From a checkpoint of a small text-conditioned image diffusion model.
Model: 5.95M parameters, text encoder width 192, text encoder norm layernorm, text encoder activation gelu, activation leaky_relu, widths [64, 128, 128].
Training: adamw at rate 0.0013, 15600 steps.
Data: trained on made-up waving flags, 195000 training examples, 41.0 epochs.
Rows from block 3 of the text encoder of a small text-conditioned image diffusion model, named by matrix and row number. Rows with one number belong to one neuron. Each number is 50 + 15 x the weight over its row's rms, rounded and kept within 0 to 99. All counts start at 0.
After each neuron's rows are labels from the 100 texts, of 14848, where the neuron reaches its highest value: "fires on" is the input token at the peak. Only what is clearly more common there than usual is listed. The data: made-up waving flags. In brackets: how many of the 100.
# fc1: MLP up (text_encoder.blocks.3.mlp.fc1.weight, 768x192), inputs 0-191
# fc2: MLP down (text_encoder.blocks.3.mlp.fc2.weight, 192x768, transposed), outputs 0-191

fc1.346:50 50 50 50 50 50 70 50 76 50 74 50 50 50 50 50 68 50 96 50 50 50 26 50 50 50 50 22 50 64 96 50 50 50 87 50 50 33 34 50 50 50 50 50 72 50 50 78 50 76 71 50 19 72 50 50 67 50 50 50 66 50 50 50 50 50 50 21 33 50 50 28 50 50 50 50 50 66 50 50 50 11 50 50 50 50 50 80 50 50 50 50 50 28 50 50 50 50 80 11 68 50 50 50 29 50 50 50 50 50 50 50 50 50 50 50 50 50 50 35 27 31 50 50 50 50 11 61 50 50 50 50 50 50 50 50 50 50 50 50 73 13 50 87 50 50 24 50 50 50 50 50 50 78 73 50 37 29 72 35 50 50 50 74 50 50 50 03 50 50 77 50 77 74 20 50 50 50 50 85 70 50 18 34 50 50 22 99 50 50 50 50
fc2.346:50 41 50 70 50 50 50 50 34 50 50 45 50 50 78 50 79 73 50 50 64 65 25 50 50 50 32 50 50 30 50 50 33 50 50 81 50 50 50 50 50 50 27 60 67 36 50 50 50 50 50 72 50 99 35 73 75 32 50 50 27 50 50 78 77 50 50 50 50 50 50 50 16 50 50 50 50 50 50 77 50 10 50 50 50 50 22 59 50 50 50 50 50 50 50 50 25 50 50 87 81 50 50 50 62 50 50 50 50 50 50 50 42 50 50 21 50 73 72 50 50 50 50 00 68 25 50 50 50 50 50 50 50 50 16 50 50 50 80 33 30 50 50 27 62 81 92 50 50 68 50 50 50 65 50 50 50 50 50 50 26 50 68 50 72 16 50 50 50 30 50 50 50 50 50 50 09 50 50 50 21 28 50 50 67 75 76 85 21 50 50 50
fires on: "and" (53); "black" (21); "green" (8); "brown" (8)

fc1.79:50 17 86 50 71 50 50 50 31 50 50 83 69 50 65 50 30 50 33 76 50 50 29 35 50 50 50 72 72 50 50 50 50 89 50 50 27 50 75 50 26 27 50 64 50 50 68 50 81 67 50 50 50 16 23 50 68 83 72 50 50 50 24 50 50 50 50 50 50 50 75 50 50 98 35 37 50 61 09 50 50 76 50 50 50 50 50 36 50 50 50 33 10 50 50 50 23 50 50 50 50 50 50 37 50 50 50 50 22 37 50 50 72 69 50 50 22 77 66 40 50 50 50 50 50 50 74 70 50 50 50 33 94 50 67 50 50 50 50 50 50 64 80 50 50 50 33 50 71 50 50 50 50 50 67 50 27 50 87 50 79 71 19 50 50 50 50 28 36 50 50 50 50 50 50 50 76 50 50 50 50 50 31 50 34 50 50 50 70 26 50 64
fc2.79:81 63 75 50 50 50 50 50 68 50 25 50 50 50 25 50 06 50 33 50 50 50 33 50 50 50 50 50 90 34 50 50 50 50 50 17 50 50 50 50 50 50 86 50 67 50 71 50 23 22 50 50 50 50 50 72 33 50 26 50 40 50 67 50 50 50 66 61 80 50 66 67 50 50 50 50 50 50 67 50 62 64 50 73 50 73 28 03 50 50 50 50 50 72 50 50 27 20 50 50 69 50 50 50 50 50 65 27 50 77 50 50 50 50 50 34 50 50 50 50 06 89 72 50 70 50 50 50 70 50 50 50 50 50 50 36 33 50 80 50 50 27 50 77 50 27 63 50 50 50 34 50 50 37 50 50 61 50 32 50 50 50 73 50 50 50 93 84 61 50 50 50 14 76 27 30 50 50 79 50 50 21 50 50 50 50 41 79 62 25 50 50
fires on: "<end>" (78); "stripes" (22)

fc1.150:12 50 50 50 24 18 73 20 50 50 50 50 50 50 50 50 17 50 26 50 18 19 78 50 50 50 79 50 25 50 50 50 50 50 50 87 50 50 50 50 50 24 50 50 50 50 50 50 50 50 50 50 50 50 50 50 71 50 29 50 50 69 13 50 68 50 50 50 50 50 26 50 33 50 31 75 50 50 50 50 50 50 50 50 50 50 71 69 50 02 50 50 50 50 50 50 50 71 50 50 50 50 50 50 50 33 50 50 50 50 50 50 50 16 50 50 50 50 50 50 50 50 64 78 50 23 93 24 50 50 50 50 74 50 50 50 15 50 50 75 50 50 71 50 99 50 84 50 50 20 50 79 50 50 70 16 84 50 18 50 50 50 50 50 50 50 50 50 50 50 50 50 50 29 50 28 19 69 50 50 50 31 50 50 50 50 50 12 50 50 26 50
fc2.150:50 90 50 50 74 50 50 50 50 21 50 28 50 50 50 50 50 50 77 50 50 50 50 50 50 91 00 50 50 36 50 50 50 50 50 50 50 50 50 33 16 63 50 50 50 50 50 50 50 19 50 50 50 50 15 50 50 50 50 26 00 50 50 50 50 74 20 50 50 50 50 50 50 25 65 50 50 50 50 50 50 50 50 78 50 50 50 50 50 36 50 50 50 85 71 68 50 50 50 25 11 50 50 50 38 50 66 50 50 50 50 50 50 50 50 50 50 13 99 50 50 68 50 50 50 50 29 50 50 50 50 23 50 50 50 23 27 38 82 50 50 87 28 50 50 82 50 50 50 50 50 30 50 50 50 50 50 50 50 50 41 50 50 50 50 50 50 50 50 50 50 50 50 50 50 91 03 25 50 50 50 50 50 74 50 50 50 50 50 50 50 27
fires on: "many" (100)

fc1.283:73 50 50 50 50 50 50 27 50 50 85 50 92 34 79 50 50 50 50 29 50 50 50 70 50 50 50 50 50 50 50 50 50 96 50 50 20 71 50 28 50 50 50 50 50 50 50 50 81 50 50 50 50 50 50 50 87 50 91 50 50 50 50 50 50 50 50 35 24 50 17 50 50 50 50 50 50 07 50 50 50 50 50 50 50 22 50 50 68 50 50 21 50 50 50 24 50 97 50 50 50 50 50 50 50 26 66 50 50 23 50 50 50 50 50 50 50 85 50 50 50 50 50 27 50 50 50 76 50 50 71 50 71 50 50 50 50 50 50 50 71 99 50 50 50 50 50 50 50 68 50 75 50 50 50 33 50 50 50 50 50 50 50 50 50 50 50 50 50 50 50 00 92 50 50 50 13 50 30 10 50 50 50 50 32 50 50 50 70 50 73 83
fc2.283:50 50 22 50 50 10 50 50 75 32 50 50 50 69 50 50 50 35 50 50 50 50 99 50 50 50 50 50 16 99 50 50 50 17 79 50 50 50 50 00 50 86 50 50 50 50 50 16 50 50 50 50 50 50 50 50 50 50 50 50 50 27 50 50 50 50 50 50 50 50 69 68 50 65 50 00 50 50 50 50 50 50 50 50 50 50 25 50 50 50 50 50 82 50 50 25 31 72 50 50 50 50 09 50 50 50 50 50 50 77 50 83 27 77 50 50 50 50 70 50 50 25 50 25 50 50 37 50 50 50 50 25 50 74 50 79 79 50 50 50 50 50 50 50 50 50 50 50 50 70 23 68 32 50 50 50 50 50 50 50 50 50 50 00 50 50 50 50 50 50 13 50 50 50 50 50 50 85 25 50 50 50 50 50 50 79 50 50 50 36 50 73
fires on: "," (99)

fc1.50:50 28 50 50 98 50 50 50 64 50 50 50 81 50 69 50 90 50 50 50 50 50 50 50 50 50 50 50 50 50 50 50 99 50 50 50 50 50 28 50 50 35 50 50 50 50 50 50 50 50 50 50 50 50 50 50 50 50 50 50 50 50 50 50 50 31 19 50 50 50 50 50 50 87 50 50 18 30 50 50 50 50 50 50 50 50 18 50 64 70 77 50 50 50 50 13 84 78 29 50 50 50 50 50 50 20 75 50 50 50 50 50 50 50 50 50 50 50 70 50 01 50 50 31 50 50 50 50 75 50 50 50 99 29 99 50 50 50 50 50 50 50 79 50 07 50 50 50 81 50 50 50 50 74 50 50 50 50 80 89 50 50 50 21 68 50 50 50 50 20 50 50 50 50 50 50 50 85 50 50 50 50 50 50 50 50 23 50 77 21 50 50
fc2.50:50 64 50 50 50 50 50 50 50 67 77 50 75 50 18 50 50 50 50 50 50 81 50 50 50 28 50 50 50 88 50 50 50 50 73 50 23 50 50 50 50 50 50 50 50 50 50 50 50 50 50 50 92 50 50 81 50 50 50 50 50 50 50 21 50 50 76 50 10 50 50 93 50 50 50 86 50 14 50 50 50 50 50 50 50 50 50 50 50 50 50 77 50 50 50 50 15 50 15 50 50 50 50 50 29 22 50 50 50 50 77 50 50 50 50 36 50 50 74 50 50 00 50 18 81 26 50 50 50 74 50 25 32 50 50 50 93 50 50 50 50 76 50 50 50 50 86 50 50 50 50 50 50 96 50 50 50 50 50 50 50 50 50 18 17 50 50 50 77 50 50 50 50 50 66 50 50 50 50 50 50 79 50 50 50 50 18 50 50 18 50 50
fires on: "<end>" (43); "ring" (39)

fc1.541:50 50 68 50 71 33 50 50 50 50 50 50 50 17 50 29 22 50 50 70 22 50 50 50 50 50 50 74 50 50 50 50 50 78 50 50 27 83 50 50 50 50 26 50 50 50 50 50 50 50 50 50 50 50 36 50 50 31 50 50 50 27 50 50 50 50 68 50 50 50 62 50 50 50 50 50 94 50 50 50 30 50 50 50 50 50 50 81 82 50 24 50 50 50 93 50 50 50 79 67 66 50 50 22 75 50 50 50 50 28 67 30 50 50 50 50 50 50 83 50 80 50 50 50 23 50 50 50 50 50 50 50 50 50 50 50 50 50 50 85 50 82 50 20 70 50 50 50 50 21 50 50 19 50 30 07 50 50 50 72 28 50 29 50 69 89 50 50 50 50 69 50 50 50 50 50 50 50 50 63 50 50 13 74 50 50 50 00 76 50 74 73
fc2.541:50 33 50 66 50 50 89 68 87 50 50 50 50 50 50 50 50 50 50 50 50 50 67 50 50 50 00 30 50 50 28 50 50 50 50 20 50 50 69 50 50 17 50 50 26 84 50 62 50 50 50 50 84 50 50 50 50 27 50 73 50 11 50 50 50 50 50 73 50 50 50 50 59 35 50 50 33 50 80 17 50 50 90 50 24 83 50 50 50 93 75 50 50 50 50 50 50 42 50 50 50 23 50 50 50 50 50 50 50 50 15 33 77 50 50 74 50 19 50 50 50 95 50 50 50 50 50 50 50 50 50 50 50 50 50 50 28 50 70 50 50 50 50 50 16 50 50 50 41 35 50 50 70 50 83 50 50 50 20 39 50 50 50 50 50 50 50 88 50 50 50 50 73 65 50 79 50 50 50 50 13 67 50 84 50 50 58 75 50 67 50 73
fires on: "many" (28)

fc1.120:24 50 50 50 50 50 24 50 50 50 81 50 50 09 89 50 75 50 50 50 27 12 50 50 50 50 50 16 50 35 50 50 50 66 50 50 50 50 50 50 50 50 50 50 50 50 50 69 84 70 50 69 50 50 50 50 75 50 50 50 50 64 73 50 50 71 50 71 16 25 25 50 36 50 50 50 50 50 50 72 50 50 24 35 26 50 50 50 77 50 27 30 14 50 73 50 72 50 50 23 50 50 50 30 71 50 50 50 26 50 50 50 50 50 50 50 50 50 50 50 50 50 50 50 50 76 50 50 50 50 50 14 50 13 50 50 33 50 50 50 50 80 50 26 80 13 50 50 50 50 50 81 27 50 50 50 14 50 78 50 50 74 50 50 50 50 50 29 50 50 50 71 71 50 50 69 50 26 50 68 14 50 50 50 33 34 33 50 66 50 12 71
fc2.120:50 50 50 99 50 29 50 50 50 28 77 50 50 50 50 85 50 50 50 50 50 33 50 50 50 50 50 29 50 05 50 50 50 50 50 75 50 50 50 50 50 50 50 50 29 50 50 50 50 50 50 50 50 50 50 50 50 50 50 50 50 50 36 50 66 50 50 50 50 50 50 50 50 50 50 50 50 50 50 50 50 50 50 50 50 95 50 50 50 50 50 50 50 50 50 50 50 50 50 50 50 50 50 50 75 99 20 50 50 50 50 50 50 50 50 50 50 50 50 50 50 99 50 69 50 50 50 50 31 50 50 25 50 50 50 08 00 50 50 50 50 50 24 50 25 19 50 50 50 50 99 50 50 01 50 66 50 50 76 50 50 50 50 50 50 50 50 50 50 50 50 50 50 50 50 50 50 30 50 50 50 70 29 50 50 50 50 32 50 50 50 50
fires on: "<end>" (100)

fc1.628:50 50 50 50 50 50 50 50 74 50 70 50 33 78 70 00 50 50 50 50 36 50 50 50 50 27 50 50 50 50 50 82 50 50 50 50 74 50 50 19 50 50 50 50 50 50 19 11 50 79 50 68 28 32 50 50 50 50 50 50 67 50 13 50 50 50 50 50 50 50 50 74 50 64 50 50 50 50 27 50 50 28 50 86 78 50 50 95 50 50 50 50 50 18 50 50 50 72 50 50 84 50 79 98 50 21 50 50 50 19 63 50 23 29 50 50 50 50 50 50 50 50 50 50 71 69 50 29 50 50 50 50 50 50 72 74 50 23 50 50 84 69 76 50 50 50 83 76 64 50 25 50 79 50 50 50 50 50 50 50 67 50 79 50 50 50 26 50 50 50 50 50 50 50 29 32 59 72 50 50 50 83 50 21 68 50 50 37 50 50 50 50
fc2.628:50 23 16 50 50 50 33 50 50 12 50 50 33 50 50 79 50 50 50 50 50 73 50 50 50 50 50 50 50 31 50 50 50 65 50 25 29 84 50 50 50 50 50 50 50 50 72 50 50 50 50 34 50 28 67 68 50 50 50 50 50 50 68 50 50 50 22 62 50 50 62 50 50 50 50 50 50 33 69 50 50 50 10 15 50 50 50 34 87 50 50 50 50 50 50 50 32 22 68 88 83 50 50 50 39 78 68 92 50 62 50 50 50 50 68 50 50 50 50 50 50 85 41 50 50 50 21 50 19 50 50 50 50 19 50 50 36 50 50 50 75 35 50 50 50 50 34 10 29 50 50 31 50 50 50 72 50 50 60 50 50 19 50 28 50 50 99 50 50 31 83 50 50 50 58 68 50 19 50 35 50 50 50 50 50 68 70 82 56 50 50 50
fires on: "and" (42); "white" (32)

fc1.342:50 09 84 67 50 50 50 17 50 50 32 50 50 50 50 50 50 50 50 50 50 77 50 50 00 50 50 50 50 50 50 50 50 50 50 14 24 50 73 67 69 50 22 50 50 79 69 50 50 50 80 50 50 50 50 50 99 50 50 50 50 50 50 50 31 77 50 50 50 50 50 85 50 70 28 50 50 50 04 50 50 50 50 50 50 50 50 63 50 50 50 50 50 50 50 50 50 50 50 50 80 50 50 50 50 50 50 20 50 50 50 50 75 50 50 50 79 50 50 21 50 50 50 06 82 50 50 50 50 50 50 50 50 18 50 50 50 50 35 50 50 50 50 10 73 30 80 50 50 28 32 70 50 50 50 83 50 50 86 69 50 50 50 32 80 50 50 50 50 50 50 29 50 50 50 50 24 50 50 50 24 13 50 50 50 32 50 50 50 50 50 50
fc2.342:50 50 50 50 50 50 50 50 50 76 50 50 75 71 50 41 50 50 50 50 25 15 50 50 50 50 66 27 50 50 50 50 50 24 99 50 99 24 50 50 50 50 50 50 50 92 50 50 26 50 50 50 26 50 50 50 50 50 50 50 50 50 50 50 50 50 50 30 50 23 50 24 50 50 50 50 61 50 50 50 50 20 76 50 50 50 50 86 50 83 69 50 71 50 50 27 88 50 71 50 50 50 50 50 50 50 50 50 50 50 61 50 77 50 28 50 50 36 24 50 50 13 50 50 50 50 16 50 50 50 50 50 50 73 68 73 79 50 50 00 50 03 50 70 50 50 70 50 50 50 36 50 50 71 50 68 50 17 23 50 50 50 50 28 50 50 50 50 50 50 50 50 50 50 28 50 50 50 50 50 84 50 50 50 80 67 27 50 50 50 50 67
fires on: "<end>" (77); "and" (22)

fc1.569:19 50 64 50 50 50 50 50 34 33 50 50 50 62 50 33 50 73 24 50 50 50 50 50 50 50 50 73 50 66 50 50 69 50 71 82 50 29 33 36 50 50 32 50 50 50 50 19 50 71 50 50 50 50 19 64 50 50 18 50 50 82 03 67 50 50 50 50 50 30 50 50 16 50 66 50 50 50 26 50 50 50 50 80 50 50 50 50 77 02 50 82 50 50 69 50 98 50 50 69 28 50 50 50 50 50 50 20 32 50 50 28 50 50 50 50 50 50 50 67 50 50 50 63 50 64 50 27 50 50 80 50 50 50 50 50 50 50 50 32 50 50 50 50 93 50 50 50 85 22 50 50 50 50 50 26 50 31 30 50 90 50 50 50 50 86 50 50 30 66 50 69 50 50 50 50 73 50 50 50 50 25 50 88 50 50 20 50 67 50 21 50
fc2.569:50 50 50 50 50 38 50 50 50 50 50 20 50 18 18 78 77 50 50 50 66 50 32 50 73 71 50 18 50 83 50 50 50 50 28 50 50 21 33 32 50 50 50 39 50 50 50 50 50 50 01 16 83 50 50 50 50 50 50 50 50 50 22 40 00 50 19 50 36 50 50 27 50 50 50 50 18 82 50 33 50 50 67 50 59 50 50 50 50 50 50 50 50 50 50 60 37 50 50 50 50 50 27 50 50 50 50 50 50 89 40 69 50 50 50 40 74 16 50 69 65 50 50 50 50 50 50 72 50 50 50 50 27 50 50 50 65 29 70 50 50 50 50 96 50 73 57 86 50 50 50 50 50 50 50 75 50 31 50 50 50 50 79 36 50 83 50 50 67 19 50 50 50 50 69 50 50 50 50 24 50 76 74 98 50 37 50 50 50 50 50 50
fires on: "many" (100)

fc1.498:50 50 50 50 22 50 76 25 33 50 50 50 50 50 50 50 50 50 04 68 50 83 50 50 50 50 50 72 50 50 50 70 50 50 50 29 50 50 72 50 50 50 50 50 50 50 50 50 50 71 50 50 50 31 50 50 22 50 50 06 50 50 50 50 50 50 50 19 50 00 50 50 50 50 82 85 50 65 50 50 50 50 50 50 37 50 32 50 71 50 50 50 50 50 74 50 78 50 50 50 83 50 50 50 50 50 35 50 20 50 50 24 50 77 50 50 50 50 50 32 50 50 50 22 50 50 50 50 50 50 50 21 89 87 50 50 50 65 50 50 74 50 50 50 50 50 50 50 50 50 50 32 15 50 50 50 66 04 73 50 50 79 50 29 74 50 50 26 09 50 50 50 50 50 22 27 06 50 17 50 50 50 50 50 67 50 50 30 70 50 50 50
fc2.498:50 50 50 50 76 50 50 50 50 50 50 50 67 25 50 70 21 61 10 10 69 50 50 50 50 15 61 50 84 50 50 31 50 50 50 50 50 50 50 35 50 33 50 50 50 72 31 22 50 50 50 50 50 50 50 50 34 50 34 62 50 50 77 70 50 50 50 50 05 69 50 84 50 50 04 35 88 17 50 50 50 50 50 68 50 50 50 78 31 50 50 50 50 50 50 21 50 50 50 50 50 50 50 55 50 50 50 71 85 50 38 50 50 50 50 24 17 75 50 50 50 81 50 84 64 50 50 50 84 31 50 50 50 50 50 33 30 50 50 68 50 50 50 50 50 50 50 50 50 50 66 50 50 20 50 50 50 50 50 32 50 50 50 50 50 27 50 50 63 73 17 50 50 79 50 61 50 50 80 20 50 50 50 50 50 87 50 94 50 50 50 50
fires on: "<end>" (76); "three" (7)

fc1.743:50 50 50 50 50 50 50 50 50 50 50 50 50 50 50 50 50 73 50 50 76 50 50 16 50 50 25 50 50 79 50 19 88 83 50 50 50 50 50 50 50 50 30 50 50 50 50 50 50 50 50 50 84 29 50 50 78 50 50 50 50 72 50 50 50 75 00 50 50 92 50 50 10 50 50 50 50 50 50 50 50 50 50 50 72 17 50 50 50 50 25 86 50 10 77 50 50 50 50 50 50 50 50 50 50 50 50 50 50 50 26 77 50 50 87 50 50 50 86 50 50 50 50 26 50 50 50 14 50 50 15 50 50 50 50 50 50 50 50 50 50 87 50 29 50 25 50 97 50 22 50 50 50 50 50 77 25 50 50 50 50 50 50 50 50 50 79 50 50 50 50 31 50 21 50 50 50 68 50 18 50 50 20 82 50 50 50 25 50 50 31 50
fc2.743:71 50 50 50 72 50 50 50 50 50 34 50 17 50 50 74 73 50 50 50 50 50 50 50 50 08 38 77 76 50 50 50 50 50 50 72 50 82 32 90 50 50 50 50 50 50 50 92 50 50 24 50 50 50 50 24 50 50 50 50 74 86 50 50 97 50 50 50 50 50 50 50 50 50 50 68 99 50 50 50 31 50 39 50 50 50 61 50 50 23 50 50 50 50 50 28 50 50 50 50 50 32 50 50 50 50 73 50 50 50 37 30 70 27 69 35 50 18 37 50 72 09 50 50 50 50 50 26 50 50 76 50 50 26 72 38 50 75 50 50 50 50 50 50 50 95 50 24 37 50 50 50 26 50 08 69 50 61 71 19 50 50 88 50 68 50 50 50 74 50 73 50 50 50 70 50 50 50 50 50 50 50 50 19 50 50 50 50 32 50 50 50
fires on: "," (59); "upright" (41)

fc1.151:50 50 67 50 23 50 76 50 50 50 80 84 50 25 87 50 71 50 16 50 23 50 35 50 50 50 50 50 50 50 50 66 79 50 50 50 63 50 50 50 50 50 31 50 50 66 50 36 50 50 50 50 50 50 68 29 50 50 50 50 50 50 50 64 25 96 50 50 50 50 50 50 50 50 78 50 66 34 21 50 73 76 50 30 50 35 50 50 50 50 23 15 50 50 50 50 50 68 50 26 50 50 50 50 50 50 71 28 50 20 50 50 50 50 73 66 50 50 50 50 24 50 35 26 50 86 69 31 69 66 50 50 50 50 50 50 50 50 50 50 79 21 50 23 50 50 00 50 33 50 50 50 33 50 50 50 50 50 71 74 50 32 11 50 50 50 30 75 50 16 69 50 50 50 50 98 50 50 50 50 34 50 50 78 50 50 50 50 75 50 32 50
fc2.151:65 18 50 50 50 28 50 50 42 37 24 20 50 77 28 50 50 75 68 64 64 66 66 50 59 65 50 50 72 50 50 33 64 50 50 50 50 50 50 77 50 74 50 29 50 24 60 50 78 50 50 50 50 50 32 92 32 50 50 50 50 50 61 36 50 19 34 50 50 65 50 50 50 50 50 62 50 34 73 29 32 84 50 50 50 39 50 50 50 77 50 50 50 61 50 16 85 50 74 50 50 50 50 39 50 50 50 50 50 83 39 50 50 20 28 50 50 02 50 50 69 37 68 50 50 28 21 50 08 50 50 35 60 50 50 50 50 50 28 50 13 67 61 50 29 50 74 65 50 50 50 59 70 50 50 59 50 39 31 39 50 64 84 50 50 50 50 24 50 69 38 50 36 35 68 25 50 60 71 24 65 50 68 42 50 50 50 24 28 63 50 50
fires on: "<end>" (60); "stripes" (9)

fc1.704:50 50 50 50 50 82 72 50 50 50 50 50 63 25 50 50 50 50 70 50 50 50 50 34 33 50 86 50 50 50 50 50 50 78 50 50 28 85 50 50 50 50 50 76 50 20 50 50 65 50 78 50 76 26 50 50 82 50 50 50 50 50 67 26 50 70 14 50 23 50 18 50 50 50 26 50 69 50 83 50 50 50 50 50 50 30 50 50 50 50 50 50 50 50 50 50 50 50 80 50 50 75 50 50 50 50 50 50 50 25 50 50 50 50 20 50 50 90 50 50 50 23 16 20 50 50 78 78 50 50 50 26 72 50 50 50 50 50 50 14 50 50 50 50 50 50 50 81 50 50 50 93 50 50 83 50 50 50 72 70 31 50 50 50 50 50 50 50 50 00 50 50 50 50 50 50 07 50 30 50 31 50 50 30 50 50 50 07 70 50 50 50
fc2.704:50 50 32 50 50 50 50 50 50 50 50 18 50 50 85 17 50 50 50 50 13 50 50 50 82 50 50 50 50 63 50 50 50 50 50 30 50 25 50 12 50 65 50 50 50 50 50 50 50 50 27 81 50 50 50 50 63 50 50 50 20 50 50 80 50 34 50 50 50 36 71 50 50 50 50 25 35 76 50 72 50 66 50 50 50 50 28 76 50 72 50 50 50 50 50 36 50 67 50 31 50 50 74 50 50 18 09 50 50 73 73 50 50 50 50 50 50 50 85 50 50 50 35 73 25 74 23 50 23 50 65 24 35 71 50 50 50 50 50 50 50 80 24 50 50 50 76 50 50 50 50 17 72 70 21 50 50 15 08 77 69 50 66 38 50 50 25 50 50 50 50 86 50 89 50 50 80 33 50 50 67 50 50 50 50 50 50 50 50 50 50 50
fires on: "," (98)

fc1.557:25 50 78 50 50 50 50 34 50 50 28 50 28 69 80 22 50 50 50 50 07 50 64 50 50 50 24 24 50 50 50 50 50 50 50 50 50 50 50 27 29 50 50 50 50 50 50 50 50 50 50 50 50 50 50 50 50 50 50 26 50 50 50 70 40 50 50 14 50 50 50 50 50 50 83 50 74 50 50 50 50 50 50 33 69 29 50 98 50 25 50 50 50 50 75 32 99 77 50 50 79 68 50 50 82 28 50 50 50 00 80 50 50 50 50 31 50 50 50 50 50 50 50 50 50 75 68 50 50 50 24 35 21 33 50 80 50 50 50 50 50 67 72 50 70 50 70 33 50 50 50 89 50 50 50 28 68 50 50 50 50 50 50 32 50 50 50 50 30 69 50 50 50 04 50 50 50 24 50 50 50 50 50 50 93 50 50 50 50 50 50 50
fc2.557:50 17 38 50 50 50 50 50 50 10 50 83 50 50 50 50 50 50 50 50 50 50 50 50 50 50 00 50 50 50 50 50 50 50 13 78 40 50 50 50 83 50 79 50 34 73 50 50 65 50 90 50 50 50 50 50 50 50 50 50 50 50 82 50 50 50 65 97 50 50 50 50 50 50 50 50 50 50 50 50 50 50 50 50 50 72 61 50 50 26 50 50 50 50 50 78 50 50 50 99 50 62 50 22 50 73 34 50 22 50 50 50 50 50 83 50 50 50 50 50 50 83 50 50 21 50 25 50 50 50 81 84 50 31 22 21 50 50 50 83 50 50 50 40 50 50 23 06 50 50 50 13 50 50 50 50 36 50 50 03 50 50 50 50 50 50 50 50 50 50 73 66 25 70 50 50 50 34 50 28 50 26 50 50 50 50 50 50 77 50 50 50
fires on: "many" (100)

fc1.725:50 63 50 50 17 50 50 50 50 50 99 50 50 50 50 50 50 50 50 75 50 50 50 35 50 50 50 50 22 50 36 88 62 71 61 50 50 50 50 50 23 50 29 50 50 50 32 50 50 75 50 66 70 11 50 50 50 50 50 32 50 81 20 50 50 50 50 35 50 50 63 50 18 50 38 50 50 77 14 50 26 73 50 50 50 50 66 50 76 50 50 26 16 50 72 50 50 50 50 50 80 50 50 50 50 50 50 50 05 26 50 50 50 82 34 50 16 50 79 26 71 50 50 33 50 50 77 26 50 26 50 16 75 50 50 50 50 66 50 21 50 50 50 50 50 50 50 50 81 50 50 50 50 50 50 26 50 50 50 50 50 80 50 31 79 50 25 70 50 50 50 24 50 23 50 50 50 50 50 50 29 20 50 74 50 50 50 50 50 70 50 50
fc2.725:50 50 50 50 50 50 35 50 22 50 50 50 50 50 50 50 50 50 50 37 82 50 50 39 26 50 50 50 27 69 23 50 50 50 68 50 68 50 50 79 50 50 50 85 50 50 25 50 50 31 50 50 50 50 50 50 50 50 50 50 50 50 68 85 50 50 17 50 50 50 74 50 50 84 50 50 78 50 50 50 50 50 50 50 18 31 50 50 79 75 50 30 50 50 50 09 50 50 50 50 25 32 35 50 36 50 50 50 77 50 50 50 50 50 36 50 50 50 50 50 50 14 50 20 50 36 50 36 50 50 50 50 74 65 50 76 85 50 50 50 50 50 50 50 50 00 89 50 50 50 00 50 50 50 34 50 50 50 50 79 50 50 50 50 50 50 50 91 50 50 50 50 50 50 50 50 50 93 50 78 36 50 50 50 50 73 50 00 50 50 50 50
fires on: "many" (25); "rhombus" (14)

fc1.767:23 50 50 50 74 27 50 50 68 36 67 50 87 19 96 65 70 50 50 63 40 50 50 34 50 40 28 27 50 50 71 50 50 50 50 70 50 50 38 50 50 50 23 50 50 69 50 64 93 82 50 50 50 31 50 63 80 50 31 50 50 50 50 50 33 74 50 50 50 50 50 27 50 37 63 50 50 24 61 80 17 37 31 50 50 50 63 76 86 34 50 36 32 63 80 50 50 50 50 18 50 50 81 24 50 50 50 72 50 22 40 50 50 50 50 65 68 63 63 50 50 50 50 50 34 67 62 61 42 59 76 23 63 50 50 50 34 50 35 37 33 50 50 50 50 31 50 50 31 50 62 50 37 50 27 41 38 74 77 50 64 74 50 50 71 50 50 50 68 50 50 50 74 61 50 65 31 36 50 64 24 68 50 50 18 50 50 50 50 50 50 85
fc2.767:50 50 50 99 50 50 50 50 50 50 50 50 50 50 50 74 50 50 50 50 50 50 50 50 28 50 50 50 50 01 86 50 50 50 50 50 50 50 50 50 50 50 50 50 50 65 50 50 50 78 50 50 50 50 76 50 50 50 50 50 50 50 50 50 50 50 50 50 24 50 50 50 50 50 50 50 50 50 50 71 22 50 17 50 50 94 50 50 50 50 50 50 50 50 50 50 50 32 50 50 50 50 50 50 50 99 50 50 50 50 50 50 50 50 50 50 50 50 50 50 50 99 50 50 50 50 73 50 50 50 50 50 24 50 50 15 05 50 50 50 50 50 50 50 50 28 50 50 50 50 99 50 50 00 50 50 50 50 50 50 50 50 50 50 50 50 50 50 50 50 50 50 50 50 50 50 50 50 50 50 50 50 50 50 50 50 50 50 50 50 50 50
fires on: "<end>" (100)